Weights of a small image super-resolution model.
Training: adamw at rate 0.0021, 6100 steps.
Data: 145000 training examples, 2.7 epochs.
Rows from block 5 of a small image super-resolution model, named by matrix and row number. Rows with one number within an expert belong to one neuron, the router's apart. Each number is 500 + 50 x the weight over its row's rms, rounded and kept within 0 to 999. All counts start at 0. Numbers have three digits each.
Before each expert's rows are labels from the 100 images, of 14976, where the router gives the expert most weight on average: "patch colour" is the nearest of a few named colours to the mean colour under the peak; "lies over" is the class under the peak. Only what is clearly more common there than usual is listed. The data: rendered landscapes of hills, water and sky. In brackets: how many of the 100.
# router: router (model.blocks.5.mlp.router.weight, 32x64), inputs 0-63
# gate: expert gate (model.blocks.5.mlp.gate, 32x32x64), inputs 0-63
# up: expert up (model.blocks.5.mlp.up, 32x32x64), inputs 0-63
# down: expert down (model.blocks.5.mlp.down, 32x64x32, transposed), outputs 0-63

# expert 19
patch colour: black (100)
lies over: steep ground (48)
router.19:496523520523420428527548552576523533525590488496520426506520485435556492405517427524564515534527460444496653481601503495465521506497465510510508488434611498482588417518419455558463479507513538
gate.0:510477528531516497416537525574530564455521524434444499637449434451559459468511535568546575553469434555475550613516552487552474591525536468454600502498536424493417494477517535542539536462487520
up.0:534518491497528463535452469460472436599511489609521507388533557536439556540543448445460480481552547462503507368463467495475515391471487561502384488513497574519536511467504473392510483580520522
down.0:459482461529517471463461485499526495470613437409482557506458488529444578391480500455445549449568440479425491621461470559579492462582523525495520520575549476433532462547431496559466554540549467
gate.1:490499456479543540440542508555574600466490547433440399547463388488566504436457523503493514520556423547502506594543497424559492565508534434485575511502483505501502515538583591595500455437464507
up.1:513491458525529508395557479559573521462472541450489392552469433507575523429488502542479552536488434508467534643521503431498476552498523440459564510478515470511443468549597541616495530423447489
down.1:514499541515525494568525501508487496568425492550483437510502547523606455591513481527475467593479527545469465473510442420446470522454520429446456446302516480518482542539543452411535428470489502
gate.2:484492519496520535453519531590529583453495479383445521584417439471519478533460554549526547501477421534510510576542600469548466593607532456497580537584519472498455523497538544570511511440463555
up.2:526483480552475501566471465441454463520499472576500441369539554516404526511551450431476411511559586426484481415463425490465518450422469532521422480451489512462559491507498506415492442601546502
down.2:474495474425496485412416398487484501451539430422495465489402489500504556397479558504449565494535518533479536563568536538511500455603492549474528498625514581516567428482465557572496523506461500
gate.3:508456510504554450524538511543460480559463512549492452503560509410584451421513359520535487497431469442601495539487483505470532489397463522493577493536495469483394408551578511431491463419521465
up.3:542467587580551448467473535516542518511505533455472493542448518446535462496438512453471485527512506594494594558562485524586457484485524476399472567497562361584519497453437446515569555535424557
down.3:477475476444526479451431548601443492548485426447496513499427493467486508396451507487424546489413423575542597518467471550562435474629516488467570527580435514493472426535479474533480531509455491
gate.4:492435489469497553453491493461447503458494427514423594364523491571504586547522398490551515423482500458446414432445475446526525469530578532596499478438452579486517534482516555460439512536540488
up.4:449512461555597517523492404484421474503523484519605465381534516507436521444521495502402479465454559440506499526454466463432491473510441553484373451435496557471504488548541484462509494566537388
down.4:594444531473449504547522517533516443485417499614536505592551494451508479567447519487512469588474515414427500409434507553522514482503422514568527481414473440531506529538511434439456410431549540
gate.5:493563430501421597515450480430504491479545510519557528414486568557468556562466536424515562411620535541461487461535549460435476453494520450578392525526525572540577525524437453494530499496498516
up.5:463493526438529494461588520522481441483445430463519565472556460497462471498563508559493462545397561418417425482433423505527567571494490569537533405453454555499509504499534587484424435569548460
down.5:593446531503498504431503475467475561527581518553455512507436560512592474597531454512558461507417455569459415399495470502441509515511521414426442490431495432530497506527598484462425486561524551
gate.6:479494519438472507477513497443519545498561441418457436385504534527485578561464502464532530537588519560448513546546614455512461545432498477528487576542539523554663571485443464548470480531513514
up.6:520486473473478519440560439573458431537472465584549573604553516511529454420546512531499467429433516425527491488500410538494521512534440574461486458433442501460364437530526541471485449521571438
down.6:499559509568562537435450446583459508590618516515455510448558534533505470455491391589500485443487516547532493493490457516551443433622430469435523531545496474496459531488494456506494516635506476
gate.7:423598477449456539518466468465450443459522416538540615457553490509540509566561497423538484553550518482547424461439464502496547420561479518539536500485468602412597534554469487413467496470524499
up.7:454512469439463551508517483468479434495484420498541587473502569494393545611554582481505415468533534445491402379451532554482555453552478541516464504558500562444526547509408508447457482507546507
down.7:443489563518531488508501476460497526492464579549445469519508479568557417565531575484568425548543597460498505386555515461539530512385489490499419469347515473521498572499491493493546485450520574
gate.8:551494504480504495515484537541519561506563540494463492505410493524493495522418548500566532441582392539514473441561580477494455462612554443450459595482560479577509562441484446518575605468466571
up.8:519442482551531431528493484550446492568427512561484434507548477427547441443522408534485460579367506530603602536502460518494555452469466545471565466463489461473425392492552500466513537474488464
down.8:540489475464642533455454461508400506472636483526487569515467480502464557485494514511518497402491526526482413459542566548485537371557500463453415533534522548529562524419499495567510495549519540
gate.9:475473501461512530419567616565572533403517501432458540587473450498515500509475604517545572518561427542430457467498511453564454563613522488495581469544533498510542559487527515546464527491478581
up.9:538457486568476519592476495409436529607501434596529492444539563426509451516519404464431454533475540497571514429482464569452495426388467587482476482517504538496440434477470446484512524534531470
down.9:505499497453582533518447407466488458532570463434448577534451485445408546457450477460524495450496446486499490508565495574521516474607487504403423547586537543558530501433398526572486549529456444
gate.10:433518464514486432535509435475428465537435554543504524604562546436596465410568484484467514531426507476581462586456416512485527499468416531462604474538439508501458495531572481467482439452553467
up.10:530435559611562441445513522530585579533463520433492468590478456469557448495480482532463522520475427550530600577532536504547443559439474491420462520489516434561431445507515489569532532542440575
down.10:544462486469492501505457542555483465513519484415510510493506553471428547365459477518427557553487405548490505562466495560511463558616495529525618530552396493496532440541515473551459568536408470
gate.11:507572435461454541548436501456499491515551537485548555505493564522440525570491622416495517446547503513539449428530560554470497428592540509556485563606552608489531587492415453499523503493496535
up.11:617472479442501517494497490452434570533568532534419435453450576568553585477418448432530528415508469561497573465531481453506447461541530437475437586473528477575530474490539446534526532521435558
down.11:511617529438485496519526530576604486511396454446544496421445435557463456470423478510459561535417475495542614554500407583550526482558511476540530494482525523492458444494462520458467531548486428
gate.12:548547457431480375492489473497462426587451563518576396544567495520491515514567501539490498468435537451542525497427445460458580527455450542455521454583463469489476576544533434466500398539477448
up.12:496470503542538572481550504467571521487530455447411487460430446501583539485458396513503542558576518525411500589543541408499455573492516454487487568464540431563576454516498513602474525471433571
down.12:473502499391512468406472553620464553513570490449497590447485510482511525418514500461472513463517416604574469458465467568475513453564467452514511449467477410582478545528519566502467542551413482
gate.13:537417515520551529611443539529471470546532464529523509542518560462511411532530489472414496570438505464535546549512452539537519478418404573410442512585534493542492446411452490424568483569458532
up.13:459480500532509553497485437502427462539431406542523521497530521523520479524494430469506464419416473479510554431462416559493572473389478569568360446517450455426452482509496473480446497587512430
down.13:519489540505510466533524551483555502549336525580438479517573465541514501503498482465581477574486498477466493482399479471543491536433479561562521466401456443516484589499507402446516383463468451
gate.14:527446517457570418458534589607515558480490501474486445523497474506570463482503480591590442442392472504469465562481461457546514509580561489508600491474477490480453482445593518550484510374468509
up.14:432531493597460555514495432434484485507479454578506536465510548497412526505513520442390481542583570481509527446492470475475535516357418508517365473468519531511555525512413491488514469596503506
down.14:543521510421433513485505501547520418543568471425564488460552418496450563469532524510426483588418437451494551484550432578508509533632462542503501536490496477557472444461470539598445582512479450

# expert 5
patch colour: black (100)
lies over: steep ground (49)
router.5:579547435548569505508515477513541503554470483505529527519474462468497557513498527569628498598501539502469468525520542575573551468491548503528553527571492626520554545561542651427478543480536453
gate.3:595493489515455471537390516427411559580537545551422449505498533517421563570474514450589473495550536520502522429528495455441459510533488523466448527471541496564565583479459448452594557568489542
up.3:572490458556451524566442485387399494607560530532421446482482549513478519558432462414551491487509571561526529396507496456475490531500480513447394545464526512552558530480483434529518487592514530
down.3:529479566582534601508489534594534578552444482538536487385498474463567510454536473544512530536489527516496498487482528452488471498446465479500407531481399500583529471465371425537453570517484599
gate.4:676442530510497492569469516498421571617552527513435414492472553465461531545501486468609462496508505526528476398555489476444486517519531480470434519493519467585501544446476444478535549508478570
up.4:394539496484552483414542472500622472394464481536616584572530474496494517462549517505373523515467510471478485586441491552560530480446490521514542431509460558420483475552518536532471451456517472
down.4:505549448487532380500561534458536483469463640469515482611524469508443475494457506487508489593501514491576531487535428506441510536477499450471533450553606505477501462534573572460623464503495415
gate.5:597505466478394557533402470475511459559506531517556551463504507560446496558502489400555475388477528473556526392455518500555496464522473532498483540458523582560481569512416413458540476580516476
up.5:472503452532409521529449487498518397508408502547585542498556496516533489500559473499441443461438573457532552425422474578466539510490423579467489418541407579490468505557390480498457442488511480
down.5:431509472563532427439499481489496524385576486416527508497506461579510515518579571461514524615476503421474474528514456386597514465580505453483525518467537446471481549485432513573590539547530493
gate.6:540492506486467473545494495437409480564477563591526481497557526548429501449570455448466522510442629429531514476420423533432529456492442517499549422529411552466472546445455435418504472552481442
up.6:549556476563419520492425502458498479514512542455512516463510560568414452546509463446524475415499572461482516441492471515509501471482464542477373462547515642503512565470355461488482479601510510
down.6:436555482509536435416490444516408525391476434416545573472492533488432491395520521475530482521546558397478462557519474443514515452609571466492484479513565477506538465492506464538539460606554512
gate.7:495467500547484511504474522473424453516443430432578527515559511623427460482576522526452474540419518448480572531442453469456589504497417552460490418502410565438427533557531529452473461498511422
up.7:530460517502561477578530561561464585554554495436395341487404490434535465494432549551514501513524453554520526476577521518452466528514583449527548529531526399538549520510531524537494530445464535
down.7:550532508511492460460475515550550477525525462551490450533464539475503468453375427444512533626513489490563586518501505566405505552466466547477545468474517566454501561571571520368486424423468458
gate.8:444543495418547566405544540609601571434511441497638580532445461591467480536478528535485500438490527533489421509518537533560457501537544448529505497498483554466498433491538541584493512498448522
up.8:465547502466452572373521481529599567416483474464574594495425507618445499524524510544469503404530507512467414508506550524559494487495569465545436492496513568428482467468464537595481490547468502
down.8:478534479429504504538511609550540560421498530551636509497486488356480427515491497493499538530441484486554429487510461478504470444578587463573411442505511470426528501428557505459512508434494542
gate.9:494521445518480411518403472434395429563431572545524455515598567505553534481507434473416493509473470445574527419501439543492520498527472536501496514543497500544421510522527469404560414470590491
up.9:507570379454420454510467450454540446529488557571509561457491541521513564519511452400422525485498493442566566443479522574551498409496518538480528514517449565518448552481430428416597510546477493
down.9:499501538501448489569524528564440496411551477470591506505476457438544524463587530467547605457440556453447462504508502522510503411586550477471559570566471522522557543492441443537531622548558562
gate.10:543490558480609460557561504499458561502536565492464403528453466437570525421455525521536539545557465583485516579556512498429435525549519445567559511513521406524470463518621584510507552480468519
up.10:560467579494564473573527535560459585490517501476456370482457465397542513415456510539529534522511486531462524589523492466403471558502483458494525521587527366512498451496581552576494512486479527
down.10:512484463529560523468494469509438534465519472376466548455531511495450588533526432480433549494491529486324480511509487412509554468536538397532490462451521455521540523464459496562524573541484624
gate.11:595513545526609509555452570542595542534543514535474466573426476404544426523499494488546468595548440530531559541557520481516444474517526468463572578500517460537574453522495477552519581467432556
up.11:572510544512632493513531576592581549507476461485442420523455488405586514517487478547468485663482436492523484547515504467544491534506502470514517538499521502511403464444462542512544560411483453
down.11:521484437470504538499461508528502539486458515440468512520494510570473518493593543573504515532514584555430432517507532497566416549552453548517452488461575478425480520400339543498477545478595600
gate.12:492467480603460511520457500471487468497473514471551581538527567523360476504555458467536454484505618513524543489486461520472486505447400522393428515566491593512533535547410466475529408583512494
up.12:465524534443565514475502525549587515445559502545479444512454457455608508477439510504511526533544436545506439618536583498536500473529543437562599538462562388484435458486578553528515535424447501
down.12:534465583460473464516531532518580538526475552576407399462410533540591436457509452474408505423528440511593529490507494529419458579439469556438551455536433487456508546477471493474484500427511490
gate.13:480496504477510483422582605587639546438515506459563584531452481563506469517456526545477482459471425525502425555512575553561460511549608450487516496548566470495531504491502497586464554455450536
up.13:495475465537502507581431424438365449581512496490402472461520517470509506501583430501531527562510561465498602448487483471397512526453480584500514502402467468534502531555505442452505466583572470
down.13:468445430593473484517494439449481462537454521599483493492501448542547533536464596445442494571575451430480583529416517557440523538391503562435532491497479584518511439575476492497431423487519501
gate.14:511542432433460489472452576501583531466537534562482515554445480407543565578457625401483551510538485528494464533532559547587456464582573476501508536509556555514512554478481435579526535491437548
up.14:516451568599515534527564444484371436578457459460471487467527518560442454452562415557538459499469523469495506448460424477441552533410445531500475459510413476470459470545541553448447449521563438
down.14:520524435533436358468448508423535511528467470571441455528483493463598492462451533414511507515568545471486562548476517563396570556427582458493594537563474551496552471536440491518509505538491471
gate.15:541461499572420441553445455422417493602464535499490518534560566606492497481542440440492527468493561467554553478486422545473470505540452533458471503487509571531566564474411419435528477600545510
up.15:491463549445590448488574510587473516460508460491371398520496462402571508464500489530530535546458443481487456577485512480449516566509514470512566478477511428490487407487616591478446534428474483
down.15:580488555426478524604460585520524492605401581480484451512530544440561497482454518500447519539491437575514549470447459484431490482424466528536460490528414493419459481577520480481461446483430587
gate.16:564426450471503449541422478495397497592518520513381407515503502452482513442500441497571529526485510487551607443522448471379508524522499584539536550514526394514470514517536489425529535441530495
up.16:515486527508525404539473465473390460563489511561375402536528499440552492421543455463538515552499543471495576465477458443374567488512464550468602496443477418491452512528547502431518500510526472
down.16:524531442430524494549486565608527520464544536413576512590506469428493435525568536506481547458438462509526427507574517463542517413574594522529477517532489496466491511436504448535550569421523614
gate.17:427532497446498553403560551541626533422481470496599580506451472611497502580489502549443478415534474545442419535537576529592455501495534498527482545500501561471521459481496535578486516511463524
up.17:564478509532495461561468472450369441639510504512380412534524526411545506476527511483553486579498507466522580478462434472396511488509487525463536462489502398517464546481501480416545486485552473
down.17:438448478585475494516527468451425478548502449507379523501546532553592563489481484517516513465627552444411536509412476515467497601398491505408523539523483560480552543546445498509449498554459496

# expert 26
patch colour: white (50)
lies over: gentle ground (70)
router.26:489424486540477441446506468442486507528524488484491537497494521513486462499550490590494482561445559538450552444575500487516443473528545540436551475549551623502569561603514512365461480533354483
gate.0:529522479479474486478456473440547492523524572580370441551470534489554589540466467457518526510553562499427597592497500397437515395422441498429497506514521522536526526511480414500505588518501552
up.0:530540495501459500499458541464555505539526551547390448581494548514530519514469463473479545490576502521423624548517492383438451441416466471402465555543521494554546530484409417549556558496492530
down.0:485509577554477634403487438524499479580558483460403485445555501469501499399456508504499479446543568582510459449392470511550494462542511476443453478511477535556489511543467428556416518551567520
gate.1:562570544428493484447481500495520517501533560613328497459506500513556574552469446487539586433525497516445488563487514379457462456419538480495428565501536456509526545499500508545512566516481554
up.1:480469471572476487472544526477405462475423450332599536536521512482406465490497473501485404548505573477551505478445466537579499601507474530478531461484439526475465474573530497470512403509554457
down.1:495510518450492472519576523455596436465467477548510496553434533489502497573528438558528492583401466506435541573500546576417442566519512608534565504582595523527532513465520466463424460495416513
gate.2:483551393422490492450461449436519426567469565531386468577504546509546536525486438488487586470534509462427590596484480372466528503430451507432516469496492511517538527521525490530451563469561503
up.2:539479544438505496491555599560588510453452500447541506438493507601516473560545498544571501466427468432543433457472522464518529507552654493544543529461496484459415509480527563489424460459451408
down.2:465545480441480406498527564493497523409423536488606505533462551615456538497488444423448557611419512473557545552520552500507530469460536516471465439593536564444477486479585506457518483509448456
gate.3:514472484628538503574487480525451532529532457481614524545472539425413498422460579458409461581529564533551536485569519592513459525493429426492427529567531509547529471514438498504548498543483554
up.3:521514492392505501420552532508549444467494507533400512440505460530607552543544470519596580413461427433426449508468487411479513475505578538536548493466465505423462542457557547459444512449552469
down.3:530368509501506454513513423444419469496517490568464489536457492467478573626523485535516446528567565468447503524590469535443442585438418567481554432462519433484480554513503519421581482509477510
gate.4:594390536492517570445467486447462514440551487514465585416490475529502548560443462442483475511572586503467411440541514482484491514544603462600416534452539517518568543438518493530539509547433529
up.4:431585442483463392558543487496522484555458488473579436583538582504466456427557533520497504504450443462521623577479493514467524500420388541431537452557484487471465478583481499489484511490583504
down.4:538505522501466513557563506541487470463472505486505523473472485439580494572536463536533464590481421469436518507548532554371465531529585508510481544521450553491381483422573468424629498478418549
gate.5:477477574448529574466531511542494541475449437486493468447541466567502497465574416567534517518428474549451392464429457473478508544449553422501530488473362450518509427564588583518441532475493458
up.5:507424569439536506479543590576494584465505470531539501380559480539494439469508478572548509495450515527458413448486434545499455551530617450597499495467495474457444517466539605480439498444461465
down.5:484520551459551559522430519565443515471501552461479461438513422431507397542476543545544418423502467514538516425421470447536436440542519426534511453491404443507493480446495565549422612455507487
gate.6:492541430426422443571497448508472541530481538597574491449527582564545543510561451541480586335462489488568546547428477579467538493494481516512485477526458529444467522547570495449442510498529477
up.6:543408567555589503488457529504510508467534433419457541528465443466441445446418547470525430632520497528455506451545520444536440539481498483418459545488584481549544507473376485526536504524439549
down.6:553452517448443446544522567469475454503483500511482491542454544485469533500498565605537442650490474511462525499564530496416475502489366508486486529521568450425465501481530533401599555537443570
gate.7:587473552449518482521462556597593478522534586488508478436460479548479460585514539509616486458435399478540435446454534533435432510553605492558521555507519566488459499431497481464510516421517510
up.7:542572463430499443517477535557601466524521586533455424496509478572564538498552433496586577446459378416475544529504526468424516473561573541461543464578517448478479517447556440510458495458526509
down.7:519552521524518503470548606534579476432509559445460554426526449492443429425464508523492468468444374517515463459386542454524431480535579405553559505490503479561536529482444538521495498407481454
gate.8:454547483437423504532485444462488471506442493524562536474557590556337493487540426526450498500469604442525522495441449571495523519489388549507478448537435542441441482510483488441473426560539477
up.8:573400538567536554408509545579544521480536416397532553452477453506438445479479486531505426572558477478450457468523458462507415593543501450509473534469530481561579496442471540527530500484424577
down.8:499480523496453456546550550405474499517485548497534464485512501391536547526589448559550534684541521553510503549509497509393508561498474439495475511553529419446474528443561538434548488481478578
gate.9:515564424546494496496526515507495553582562457428398576529415509490498576643425465469512565495556473538509521467552578563466452515511531446403465539549535506545514505461515517490524595540436526
up.9:518499573506574461534537507462450491464511555648568503490577536519446495427584522496506504523464578406489478521447454404515541469485438447609546434518428498459515522538484476435468439475549439
down.9:471470444574568478461524562494484458421525479531397563490440559517490533491556468448499558500468476503423525611520545542483397575546487533519632414547541460497553478510533531505602547514463481
gate.10:617495497464455494446438465440499502483553556532366519499448506549546567633454475448462546488556606543443485509533515465528447498474588458507446539446532522541575534475486460527544556523435523
up.10:410516511530519483577548505549532478535446440466589488479533526486463406402536515544506465463447410443540520537444512564465550487502376535481558448564450462466406415523528549479463429495556458
down.10:503516538496526427534562594497522462427489485523543539461487506424550510568518456505535419595495440463409556573547595575454426531438530559511532483539546503461438456415565527447527435487433522
gate.11:580487463474418547404455444438460540423544499500435544501483531528482548583493493449470537564577646521458363506520473483538465499507550478583455501398471550517558557507516498523482513508488515
up.11:550482486471448549378420422417440534461517503566423565557503519535528545578475508441439543549564592536443428460502504472563480519550573466544496484373481539495535544509521469550512539507456510
down.11:562503482471473505473450422510526500605491542434478486561512547585455489502478578437476521442578648505523476482447443477522528461595509459491549522496462480506577528594413475535455560520590550
gate.12:569576447446480488507458494510536545543537589570365427480457499514536583581441462476513558484497466557456538532539515482375492478479574482395441537516542483559534491474504467515558583504483553
up.12:543576411463447501458458516501563520573524565531386436450469493517575576609450464485532566463541465505459535500532522441410523462467570481409399536512515524526495514430496457538542576495465516
down.12:467475576496539528504500395479468561625514572473607494530555486483505495425429500477509452423538572496530480392445497457496530457479452520433406537513448537451420510551519458534481560479580455
gate.13:443661436461424434555491449520428552538498522558592452490504520550526511464519473497463584450469557466491551618527469505520533508529402509422561468536467488456456493588560498520496494475500452
up.13:423668396384512499515504531468476485501440489559533538520509513498478501443547432561531561451461513469508528569453506519461516514499449494479589465545462472427430497538570505451458448421581463
down.13:514570527572556558488454431583513546562554469440496579519493462579506510487513480437498481423506491540538469492385518425554493499530563485458464413460476504567521466659507407539488480523515448
gate.14:530493405458449429398496433415446464509429547443464451550547555532497542521524481435461526507479574486488481491467413425589497548460513502536475515358486576471542529583517463516502479575524461
up.14:488454555569599572609536571554544501471543469533558538439523451443402417441501536515581413493439426459553477460513561581436505495527460506553508501548471467482448438414499531481495468489502491
down.14:469484546504521458508534532520388490429527598582533486403553524523450558412506429462502563533518494454479478516511596459519537434464408511519460456622455513526552503540423461573421512473493527

# expert 29
patch colour: green (25)
lies over: steep ground (67)
router.29:517421515546519546526409571566573465388516451502404492459536515492511455473389474444469559531543471513474523507382477546578462599519490515460456395474449465494477467588503505484481489473529457
gate.0:652434554521447544526450539500553549537529521473471474459467494562541522539461498511483535448560531565461559430581521465547458552491531423440395553494559514544553424456450504548505591529471567
up.0:600413512481477578521498495496552537506530476383495473462467527507545539553443504510454487437562496580431551449562518437497440576518553437440410557519580517529511460471408453507458583544455546
down.0:470498466512500500500560490526530563529401544540541506448431576475461530483538521522428508537497395432546479504554592420454505455541543475488367530517499539483467487350460464495490480555454599
gate.1:424580582540468573518463608493408459456470438522461492619509557475483509464502491478540502611484576439481419559500435512482508496627465505461481486539501604473499472464539504515560500503478463
up.1:538485446505623567523559525547565585438536539489481532461448454519548480491388554559428447474577497561428466564521503370513520540487545483473456536491554456560527448517508526552498577484440482
down.1:455459510498545516493488529449561428446550499465440545516554486560479498537404397507520510397541530488424424579475429537516553563444506562505558487523466427421552542563558503415528534533590471
gate.2:507468578504441474472477524518498484542494444426517512409559492560409474514523469511433397531538596462501407463475486503552478516482494450508504498623553593461583498485377515554490509601503511
up.2:538510530515529462548565467469463510512486464442547456545539523451408420515499535480428440565497607525485525527475444556511533565484429496488408486628516567463557524536405557569530437582542536
down.2:430459605489486451469480465536478473458453467543417432483512454506640487382564527552383475540483485478482545489499527460516567597534461483503544427477519465595505519498515504454542590500531537
gate.3:561471525595472491518473558564557517541541565502509565451428503511535465541456480463570381483486446503541470448548550583545479407486593514568436590449557555543425525468446477448540508550497479
up.3:432520454386538501461525420437484495471499461542474435590503478467499539462544502513455598544489538469459546580500438420431495569493456528475557404527433457463540523587573509588467490419498521
down.3:586474488389477415486497565471495500599505500432480599525564419576509474466445479485533525515433506557498516497463522609517437561507557520474534569541529508464482533566610535522420542429517485
gate.4:502432510564450535505497523575536471460542460502532630468530453550454449467550488506512406516447452524472471437435459512598545435502466568550513490524451602440534455437420580486442472489569439
up.4:472484586476540503456549541596587482514514430427594541445548417594429429491532518564537423524483446513505470441474446542515530446571528572510561495539497556474567508406495532459454466472514447
down.4:466546528427535495508578531569507502403489544475469538509570595484473455383538560531447493538479475360457478425524532443469531581510408471484480435512457484523489436447515541396509547524476505
gate.5:480428561407484404521594469486553463550513480534551517453516491560410472452545535532475543500416400468507466487461374431555507441539476509527571434486455434494448499491525539506473480435519408
up.5:555506480605432555525419553534412570558519568510378500503474554459535493561461471477572498520469453536568501498547599529565441478466500462487468597476564540543467522455525411493499561483509565
down.5:617498466490464478492418537424500504536515442404517531593543503545459537606501577444630534442499507541428507441461529555517563515429492547466528544504540526493513519552382540529462523503530502
gate.6:483578472458582431460445525533508379504435491487528456506572548487475546477542575568517490538536556393496489469529463498462571554521425563588584489611552466477575502454503487515491447557539505
up.6:543430618503449506500519446445508580463573482473435558398455552543493517554441480497486511436590556561488428473521580486604460465470536492536438535489507583590530516500423479469521509564465484
down.6:488467537455463485494499484432551429544522448437431481541507531518497422575445508463599472419496498521428521491457420612478412504467581468487552506536584567531465601570425480552466464531526469
gate.7:550504476566534456526477575521433502543545566563405326540468556498464489545476429490571539549523470512546571489552529495449489411498536472442571563471558533544501472499435420498507561488482543
up.7:389581476470548498458576496522528469458484466460583523600554521474502459447530536533452492557434542441547483562446461582453548499501462545526516463533427502440466519509609553456466387430532451
down.7:681534395501470524593448512471420510535478472439537487479467455498522513566509484474596474475513509586475512380535496539483433459496480452537476566568529534494507574523488541449497445554552523
gate.8:524497520481493617507559472544377496497517354502547463508523571521456447477521505576536463525501516434436572446513432570454511582456466529424522445573475500474464507551506545539421409505519499
up.8:517462468530543476548441538538524481462495510521458578494490427518466517557456557476568405518536485503564426418567641498536473440635565547554484580467521547584540504437487455454509528483491516
down.8:466453493471550511518462580554581515585590584507543535585522485505531482580418496549632553422467497533456430536519498581533521461490547489432552462511527569451474513592557490535454537476501466
gate.9:414448519490503494468551426490477413435458503485503468475556442471554454477552478565529499550459502413539455492476521548587539552552437549563464429464483415521464591484586546418564410506570474
up.9:442549380455518457454553495455494432549430533509460439580534469452583530455574514450498580522472520448499561553428456475468563526406424533486553480540453403506466550583541476491484463492536453
down.9:470540634482536573472544514525488505485479555571509439435514508453482531478568552469413482500524456492570510437591502441471539491551395459544406492500515515609447429520530458469559579533502564
gate.10:545486443557456443476453563524471479589433544589493506516523564423564512558470479415600495538540497516572547476537592486554507400505542484500501588404542455544488539486461471469523599463455510
up.10:570443550573452498511466517492517512493533561562442559438458465473552470554464495467563496438541401544555514437561600450571414465490611496512467540406528430571465520484466466438530570499507529
down.10:323476576498526471460533506539499447412485459619438469447532489515500535423495449485399492494506485489577504594495512488490566516475494495512511467411502482467548443511482385493555478503474424
gate.11:487443514585518465469457499510474376444511440470510520452539508480356481463525527468582413606490599486546435553490536531559528466498479546551528466506475599464544485472415481427523453509526481
up.11:423430521545475422540562412489501487412454469511510613477616464563497490507570477431542505467503589491450429534438503484488579463519574530579511471421474489422491532528570538482461458473495457
down.11:551399566525414498538514475525535576551448525561513480492508466469468457438530567549415553505531443508641504495603533546456529514573454467410512535534511514533410472420410495508531526471516510
gate.12:465602459452515452468443524488428440481504545553474475623535495401522549446495449425489586499496456437566567622463515531474516437448467531418569528473502457489461561530574467453477511463497506
up.12:616479503496478515548514542544586608546543502474495498410387532521514502589440495510502434538533476556439474542562494494483461547569622408411527541440502476547507496443520504531483514482462570
down.12:449442522478479471439480540427487476541546397469466577471496458519511532504370497507595502485462545534459505593451443564531550510502534519514603443457444410497564514597479550527526537523512400
gate.13:459548422515490479454516511610535433435467447443603536531567411560610479544480543584483477448456465434487553490430462526520543446490556566481462487452455430434469519499502528464473509420538443
up.13:487448568527421481468448460520540396527433443523510532428539514592490474549559491532568452500523493454493404364482458551568536448473560550545528499472513610479529569456455517444456502463526443
down.13:522495557433525501599534520498462489462522473486534417562520492463453471507470581518505569580498487504549456532512427489463519550489507550359431460575393475468503419364483558488485559563506491
gate.14:536496490554588537523462491460484623497580457510491427449445496471531499472496520491479486518566484576475569556514467516526498502474567472429445492522578368551529509538392525633561486424486521
up.14:504422545550507580532556507443506540383526484404444502491548541523436433449427546550460473497577515561502492498534524526555495547459466428539427564520584465545593513496433566562558461560484537
down.14:570542453422518455485505458571448494527504552568609430471451558358484540525630537493421494551482506505575455536495511491502527465518502468510473506524526574542494441392451495543445527508448560